{"arch": "squeezenet", "model": "image classifier", "translate": 0.06, "kernel_size": 3, "widths": [160, 240, 352], "label_smoothing": 0.1, "loss": "cross_entropy", "optimizer": "normuon", "lr": 0.01, "momentum": 0.95, "orthogonalizer": "newton_schulz_5", "warmup_steps": 270}
Rows from block 11 of a small image classifier, named by matrix and row number. Rows with one number belong to one channel. Each number is 200 + 40 x the weight over its row's rms, rounded and kept within 0 to 999. All counts start at 0.
After each channel's rows are labels from the 100 images, of 14976, where the channel reaches its highest value: "top examples" is what is common among them; "peak at" is the part of the image that holds the peak. Only what is clearly more common there than usual is listed. The data: flat shapes of many kinds, plain or patterned, on busy backdrops. In brackets: how many of the 100, against the usual share in percent.
# sq0: squeeze pointwise conv (model.blocks.11.sq.0.weight, 88x240x1x1), inputs 0-119
# e10: expand pointwise conv (model.blocks.11.e1.0.weight, 176x88x1x1, transposed), outputs 0-87
# e30: expand 3x3 conv (model.blocks.11.e3.0.weight, 176x88x3x3, transposed, each kernel summed), outputs 0-87

sq0.13,165,202,153,136,200,207,221,190,125,174,245,246,154,157,193,154,155,174,200,229,232,220,215,246,225,207,207,240,275,160,154,149,202,114,262,209,209,193,211,160,282,212,196,196,166,239,246,199,151,210,201,257,210,228,265,252,232,156,287,219,244,204,244,217,161,212,195,240,139,200,150,200,188,202,227,216,216,268,203,203,199,240,183,203,179,210,121,218,200,185,203,204,208,175,161,125,191,171,170,145,286,186,182,195,207,126,211,229,166,193,125,140,168,173,184,184,207,253,210,167
e10.13,228,203,219,130,216,269,242,171,152,255,169,219,172,255,248,211,190,167,151,234,190,260,177,143,186,174,139,336,229,140,249,167,189,210,275,263,199,186,204,192,171,139,166,255,186,221,255,199,177,240,185,139,199,230,238,186,163,235,198,199,179,225,180,203,174,274,172,195,177,185,233,157,169,148,172,212,141,137,180,171,237,161,211,241,133,173,149,199
e30.13,286,230,169,273,166,239,212,236,143,220,195,275,163,243,166,174,160,244,159,278,160,153,172,222,254,203,215,225,179,207,228,208,209,168,131,223,134,236,184,188,202,227,193,244,234,254,176,224,163,262,228,158,193,256,234,206,210,228,173,121,235,133,205,92,178,183,244,150,202,201,161,186,228,237,175,202,223,242,175,239,198,246,198,190,180,154,237,178
top examples: count: one (90 vs 20.4)
peak at: bottom left (83 vs 16)

sq0.4,197,206,205,243,252,178,191,317,203,177,226,205,220,189,226,246,198,180,148,195,187,159,157,218,218,180,194,232,158,175,161,164,139,124,170,174,215,262,199,227,206,144,164,227,195,239,162,139,189,120,201,173,203,181,218,202,204,196,222,191,147,180,178,207,167,172,185,241,214,159,201,164,133,202,231,167,184,160,149,228,163,176,122,218,101,154,174,169,232,177,174,164,183,179,197,252,178,174,176,232,231,167,199,219,243,149,160,204,232,244,220,143,176,145,246,224,198,273,172,209
e10.4,227,122,252,274,171,212,246,203,230,179,146,278,210,188,169,122,163,222,228,226,152,134,185,214,232,226,211,203,135,211,204,145,280,215,139,216,216,213,233,187,182,208,208,226,159,143,213,228,212,198,239,233,146,222,178,222,197,202,185,179,224,206,251,114,152,166,228,211,225,244,134,199,182,194,198,223,188,228,214,151,188,188,202,240,155,139,167,105
e30.4,154,110,150,251,192,155,269,199,233,193,143,166,227,193,195,222,171,264,168,218,143,291,197,173,243,204,177,183,149,203,234,210,182,150,143,208,170,153,95,174,219,249,183,168,163,206,190,166,152,190,157,134,152,186,183,264,211,187,219,163,149,153,212,170,199,203,188,228,216,180,260,157,184,133,187,197,215,225,209,208,158,208,158,189,160,252,245,245
top examples: count: one (88 vs 20.4)
peak at: bottom left (89 vs 16)

sq0.86,202,215,224,248,143,194,215,228,242,189,192,219,170,165,167,196,246,156,191,150,158,238,185,213,163,214,165,193,129,206,174,166,180,182,211,156,203,199,169,181,183,159,229,257,252,159,220,200,207,241,163,169,137,204,216,129,154,153,254,208,204,175,196,126,169,181,205,182,202,170,147,220,157,177,191,150,220,189,197,201,193,238,238,208,229,145,227,191,148,197,205,197,156,188,207,191,177,236,256,196,145,186,170,150,186,203,232,157,148,230,158,115,196,179,178,193,162,213,232,221
e10.86,249,259,201,176,262,169,158,158,197,140,180,154,203,258,255,189,162,228,193,208,206,159,279,217,308,201,165,142,200,216,166,217,166,168,128,145,127,193,236,220,181,205,164,195,219,121,184,217,303,228,223,158,212,132,188,230,201,102,149,188,211,193,221,140,247,168,247,142,177,235,195,232,179,193,193,227,243,234,215,272,264,170,196,196,214,269,218,150
e30.86,184,189,169,257,187,190,164,271,191,145,186,156,226,214,272,210,170,205,208,201,130,175,162,113,159,277,139,143,194,209,202,154,251,187,155,230,74,216,229,132,186,259,194,255,179,132,235,181,192,131,242,196,184,228,228,247,195,85,231,174,180,217,137,220,205,251,203,271,238,198,206,172,153,152,198,182,204,164,190,134,170,143,160,198,161,120,195,235
top examples: count: one (87 vs 20.4)
peak at: bottom right (77 vs 16)

sq0.72,221,198,180,226,219,202,200,166,240,190,150,146,191,233,212,229,177,210,173,156,153,143,156,207,172,164,245,202,177,199,198,203,130,206,249,138,271,229,271,184,238,185,143,181,238,223,130,193,216,179,194,176,183,224,199,160,150,198,247,158,198,122,216,216,179,170,153,191,140,170,198,208,182,191,194,204,192,202,196,164,191,216,189,243,224,233,181,236,233,244,182,142,201,210,207,255,223,280,273,213,171,229,153,229,218,165,164,191,210,181,227,218,183,174,225,205,181,133,213,161
e10.72,290,186,187,181,137,130,200,206,198,205,224,179,248,244,135,212,161,200,167,183,202,186,205,178,260,152,173,205,179,174,212,217,228,155,229,235,174,243,201,188,188,268,219,258,234,308,143,204,200,166,194,152,228,226,244,161,175,214,149,179,153,155,247,188,203,140,288,130,247,206,135,175,226,216,215,69,261,164,144,273,200,216,110,184,195,173,215,224
e30.72,157,220,225,213,186,183,214,205,211,191,198,126,285,240,259,269,172,198,198,237,186,180,175,229,208,177,238,216,186,213,147,234,191,196,142,179,143,188,179,196,147,243,164,183,191,199,192,281,173,260,154,297,193,217,165,216,241,138,182,218,187,214,200,134,130,206,184,208,183,205,231,112,152,127,166,189,146,175,210,152,188,272,171,157,212,181,206,213
top examples: count: five (76 vs 18.1); brown shape (46 vs 22.3)
peak at: bottom left (36 vs 16)

sq0.63,214,216,264,259,177,265,202,195,201,223,221,244,168,180,230,221,236,154,189,269,230,219,223,248,188,219,246,188,227,219,169,235,159,197,186,216,202,186,182,259,297,195,212,195,219,198,216,266,156,196,204,179,223,289,159,205,203,213,218,179,195,204,171,144,191,201,167,166,168,177,203,172,207,164,250,248,198,113,178,208,139,236,238,279,270,195,234,206,258,143,127,170,203,195,233,230,255,192,166,185,158,186,125,228,217,182,297,169,225,186,154,168,172,231,210,198,223,206,240,193
e10.63,246,180,248,214,210,198,163,233,199,181,184,254,209,239,226,168,196,127,243,211,112,218,222,273,190,191,150,200,216,164,240,94,221,267,231,178,214,198,196,186,200,209,192,197,170,254,191,159,154,243,283,192,192,198,187,249,231,201,153,228,211,217,240,201,173,187,224,202,157,216,209,187,167,175,229,214,205,178,241,225,207,162,175,195,167,272,70,192
e30.63,174,218,180,235,223,265,191,203,166,290,212,171,212,157,150,212,225,284,169,132,155,222,241,259,139,212,210,251,186,218,181,243,236,144,159,216,235,184,183,156,195,204,209,178,251,204,225,167,248,235,126,287,181,208,153,170,131,199,285,202,223,213,225,281,259,219,184,172,234,219,190,196,219,243,146,247,209,211,164,227,207,246,200,202,216,228,203,187
top examples: count: one (82 vs 20.4)
peak at: top left (90 vs 16)

sq0.29,217,224,166,201,221,203,244,253,199,146,193,208,202,198,250,181,231,158,205,223,239,137,185,223,181,251,204,249,257,219,195,236,260,238,214,237,251,168,197,194,150,192,213,210,235,271,246,193,188,230,211,209,138,250,236,88,251,262,228,157,172,209,168,237,177,154,221,173,218,152,275,107,188,164,191,216,198,250,213,175,144,179,256,162,282,176,201,212,203,188,215,230,182,187,196,235,231,172,211,261,257,213,204,199,192,166,191,227,241,224,183,176,213,192,245,187,216,185,191,187
e10.29,178,143,240,261,194,195,122,201,255,171,192,124,146,208,184,269,203,167,136,222,93,181,167,233,192,217,148,190,225,246,157,150,224,189,182,201,183,134,122,187,273,154,207,176,259,154,215,264,179,202,189,214,200,162,188,154,159,101,206,233,228,232,140,169,199,195,157,119,208,182,256,256,152,187,137,222,148,264,151,235,199,199,230,180,201,169,181,194
e30.29,207,149,123,266,284,206,180,258,175,202,189,214,166,184,205,168,256,226,115,193,165,291,101,184,209,198,209,178,143,199,154,232,191,159,120,218,194,151,158,178,189,260,231,217,216,252,220,258,182,172,161,175,197,172,207,243,194,242,162,237,241,232,263,148,216,225,225,208,170,202,206,259,185,186,196,197,176,230,299,162,198,246,293,219,206,189,159,168
top examples: count: one (84 vs 20.4)
peak at: bottom left (59 vs 16)

sq0.12,242,221,201,174,224,212,202,183,203,294,201,213,230,211,201,196,128,203,179,270,202,164,231,241,244,223,116,241,217,227,199,210,196,164,195,268,152,176,166,205,216,158,172,214,143,204,246,153,179,255,155,213,207,183,165,202,199,161,233,200,178,234,197,234,247,173,283,226,161,245,194,175,167,195,161,115,249,207,202,201,196,147,203,156,189,156,230,179,205,201,244,201,202,214,210,130,214,199,156,157,160,220,169,157,167,203,183,192,212,176,178,199,193,219,247,279,188,174,212,129
e10.12,152,119,276,223,231,294,247,249,209,180,188,214,206,210,180,208,161,219,152,164,168,237,165,200,183,167,183,276,180,173,207,218,158,201,174,166,268,122,220,184,157,129,240,224,206,169,189,164,140,194,165,150,213,214,181,281,186,199,149,148,155,240,185,216,192,279,170,203,216,189,261,183,252,193,126,196,190,209,166,203,210,150,183,140,229,169,181,178
e30.12,221,212,190,283,188,193,222,255,190,314,186,212,143,215,136,111,194,240,169,222,171,206,165,177,198,192,206,258,201,121,137,190,121,204,157,220,201,183,196,225,247,231,197,155,224,198,123,166,198,214,157,204,183,170,178,167,229,217,248,119,196,181,239,195,193,207,243,184,190,204,150,219,165,268,163,211,207,181,149,120,218,212,214,255,159,178,263,181
top examples: count: one (96 vs 20.4)
peak at: bottom left (89 vs 16)

sq0.75,187,206,189,196,184,248,191,202,228,174,149,186,159,180,198,191,153,172,142,184,195,207,201,211,168,173,237,116,232,206,213,214,222,217,187,174,232,194,249,185,180,253,155,140,165,178,221,173,236,206,220,223,220,181,221,211,217,197,172,206,188,136,216,197,182,173,214,187,157,238,149,248,226,203,286,156,226,151,195,200,133,250,222,246,275,125,170,161,263,202,230,220,174,157,242,232,267,163,229,252,181,269,141,249,188,156,265,236,200,206,252,194,193,205,272,223,148,179,200,216
e10.75,195,232,186,262,199,200,191,183,223,299,197,201,207,190,246,224,257,166,156,148,217,141,106,213,204,217,176,201,162,242,215,276,231,163,213,300,250,218,83,207,183,188,162,162,145,258,179,215,132,186,145,161,173,238,189,219,225,182,195,245,232,171,326,156,159,180,238,240,187,181,198,228,221,191,220,203,258,175,169,219,221,172,224,267,117,164,187,228
e30.75,237,134,145,249,223,224,214,134,180,157,225,254,243,251,231,235,154,189,213,163,100,181,190,222,241,131,171,214,129,307,200,298,236,163,188,262,208,224,212,204,224,143,243,163,169,222,184,294,187,178,176,236,200,191,169,226,221,144,206,139,202,191,170,198,215,147,208,111,156,178,247,178,137,188,163,189,130,244,207,169,233,166,158,220,240,146,202,139
top examples: count: five (66 vs 18.1)
peak at: bottom left (35 vs 16)

sq0.48,175,254,244,207,190,221,258,152,250,139,200,194,168,151,220,228,162,152,221,174,161,209,156,171,166,217,213,277,196,255,201,220,199,208,122,223,177,200,201,243,198,207,181,158,156,221,178,181,223,173,213,171,197,262,198,249,226,210,221,193,218,187,202,204,214,184,223,176,141,186,198,184,164,120,127,163,201,167,142,168,161,152,202,215,178,260,118,171,201,232,201,241,230,196,242,141,224,125,135,209,223,209,110,235,193,150,158,135,241,144,191,151,227,217,190,208,177,215,233,171
e10.48,191,151,139,267,112,224,203,169,149,212,261,261,165,199,209,154,202,193,206,246,139,188,315,228,160,162,237,203,201,194,251,177,214,210,120,239,220,170,177,230,240,118,206,211,245,188,236,178,152,193,165,178,215,259,223,247,168,240,202,197,207,217,174,170,215,220,196,245,213,213,252,182,174,175,233,193,276,255,273,221,216,211,154,257,209,286,227,183
e30.48,195,193,191,154,268,288,201,240,209,276,118,190,190,186,251,144,197,256,216,169,162,112,239,236,202,223,199,200,232,182,270,86,209,169,173,217,170,232,198,193,195,239,204,172,206,154,160,131,215,269,226,178,193,160,202,166,179,158,158,187,273,140,113,243,190,229,189,101,182,130,216,120,210,230,212,182,248,146,208,173,179,176,145,204,151,210,251,233
top examples: count: one (82 vs 20.4)
peak at: bottom right (37 vs 16)

sq0.67,236,252,209,225,164,199,268,220,220,217,193,190,230,195,234,250,203,265,222,167,155,204,165,218,237,205,214,218,145,176,223,166,207,209,141,188,208,185,195,195,200,228,178,191,130,271,217,198,204,151,191,191,224,221,213,266,263,217,182,217,195,176,229,222,187,232,221,202,178,249,241,184,213,204,179,134,180,200,253,185,223,139,189,237,188,149,138,234,153,106,227,276,159,158,259,197,260,213,186,201,242,220,175,188,218,242,190,267,182,200,209,210,257,210,212,320,217,177,168,152
e10.67,149,191,163,197,196,235,168,201,142,242,171,208,158,119,192,232,182,184,214,159,189,123,216,111,206,173,183,233,187,233,196,176,185,203,217,214,126,183,181,159,216,85,266,206,219,209,209,246,173,167,211,210,220,203,182,209,225,231,239,275,211,237,173,150,166,149,142,204,218,222,123,192,131,178,206,178,205,196,154,147,154,157,186,240,207,273,204,235
e30.67,238,146,249,176,172,201,212,136,155,217,131,303,182,217,192,284,195,222,196,236,205,215,259,154,222,109,216,223,187,178,173,187,194,217,256,247,235,190,265,212,143,255,181,153,179,201,193,173,205,263,174,139,179,258,174,109,208,161,199,104,202,197,239,198,193,188,253,139,204,179,231,202,252,167,213,201,177,201,221,243,219,210,216,96,209,182,209,195
top examples: count: one (65 vs 20.4)
peak at: bottom right (58 vs 16)

sq0.52,222,196,225,255,199,221,202,189,188,241,159,168,188,213,225,181,151,198,151,177,212,237,203,219,225,189,163,176,223,169,199,203,158,204,175,219,237,265,254,226,236,223,182,140,265,182,188,192,153,190,201,191,235,217,206,235,187,223,148,254,253,208,187,165,257,181,215,213,152,217,215,240,237,234,205,294,175,178,178,232,166,162,171,235,223,176,182,225,144,186,230,168,221,165,241,238,265,228,168,204,242,216,213,225,183,195,205,221,201,200,141,262,222,134,249,239,221,223,218,180
e10.52,191,98,172,257,145,178,250,213,185,171,167,212,242,232,207,208,141,147,155,218,203,168,124,191,227,182,207,220,227,203,219,232,193,140,253,203,236,182,119,155,197,159,224,174,314,170,216,225,213,234,212,220,203,238,151,252,160,265,215,192,185,276,237,223,165,162,162,132,202,209,195,161,188,234,179,171,204,195,155,161,208,177,213,217,215,167,190,162
e30.52,237,145,134,228,174,166,207,229,266,145,173,204,145,181,183,188,184,302,189,201,124,253,244,146,235,225,180,174,211,177,209,205,173,246,152,250,191,159,261,243,174,194,189,169,174,127,202,159,233,156,140,166,184,195,184,181,205,159,162,188,179,253,167,236,81,133,132,218,189,232,262,134,107,170,204,266,216,243,181,176,230,205,222,235,222,177,270,272
top examples: count: one (91 vs 20.4)
peak at: bottom right (44 vs 16)

sq0.84,253,243,215,249,190,171,179,239,245,214,233,189,250,229,227,260,229,293,179,165,222,170,197,201,221,251,252,208,217,205,169,128,244,223,227,179,184,160,205,206,148,171,280,175,223,290,200,230,286,225,153,191,219,173,219,166,282,266,239,186,198,189,222,214,197,202,178,241,168,228,123,220,219,212,189,250,184,216,172,203,215,209,232,194,229,234,183,220,216,189,233,202,198,171,273,161,139,218,135,176,256,179,228,186,167,220,200,170,239,222,166,173,162,194,270,239,232,237,242,136
e10.84,247,235,177,225,211,243,186,171,196,74,203,227,219,259,202,176,203,193,204,239,135,244,189,174,243,214,234,207,166,225,193,209,245,158,222,180,194,187,211,233,204,209,225,284,229,170,110,245,144,248,138,192,134,123,268,182,205,196,259,156,190,238,211,225,225,222,185,231,166,238,167,244,126,138,159,188,229,231,131,244,138,157,231,113,148,188,193,135
e30.84,120,181,237,218,180,151,226,169,158,204,162,143,139,191,201,260,233,172,196,218,207,270,222,171,252,161,206,111,146,86,224,240,226,215,236,185,208,166,206,196,271,210,204,182,158,217,161,134,223,206,215,188,237,219,190,160,160,191,210,201,198,232,249,186,200,233,205,234,183,200,153,202,187,191,198,149,146,171,212,254,219,200,158,195,216,235,154,136
top examples: count: one (59 vs 20.4)
peak at: middle left (28 vs 8)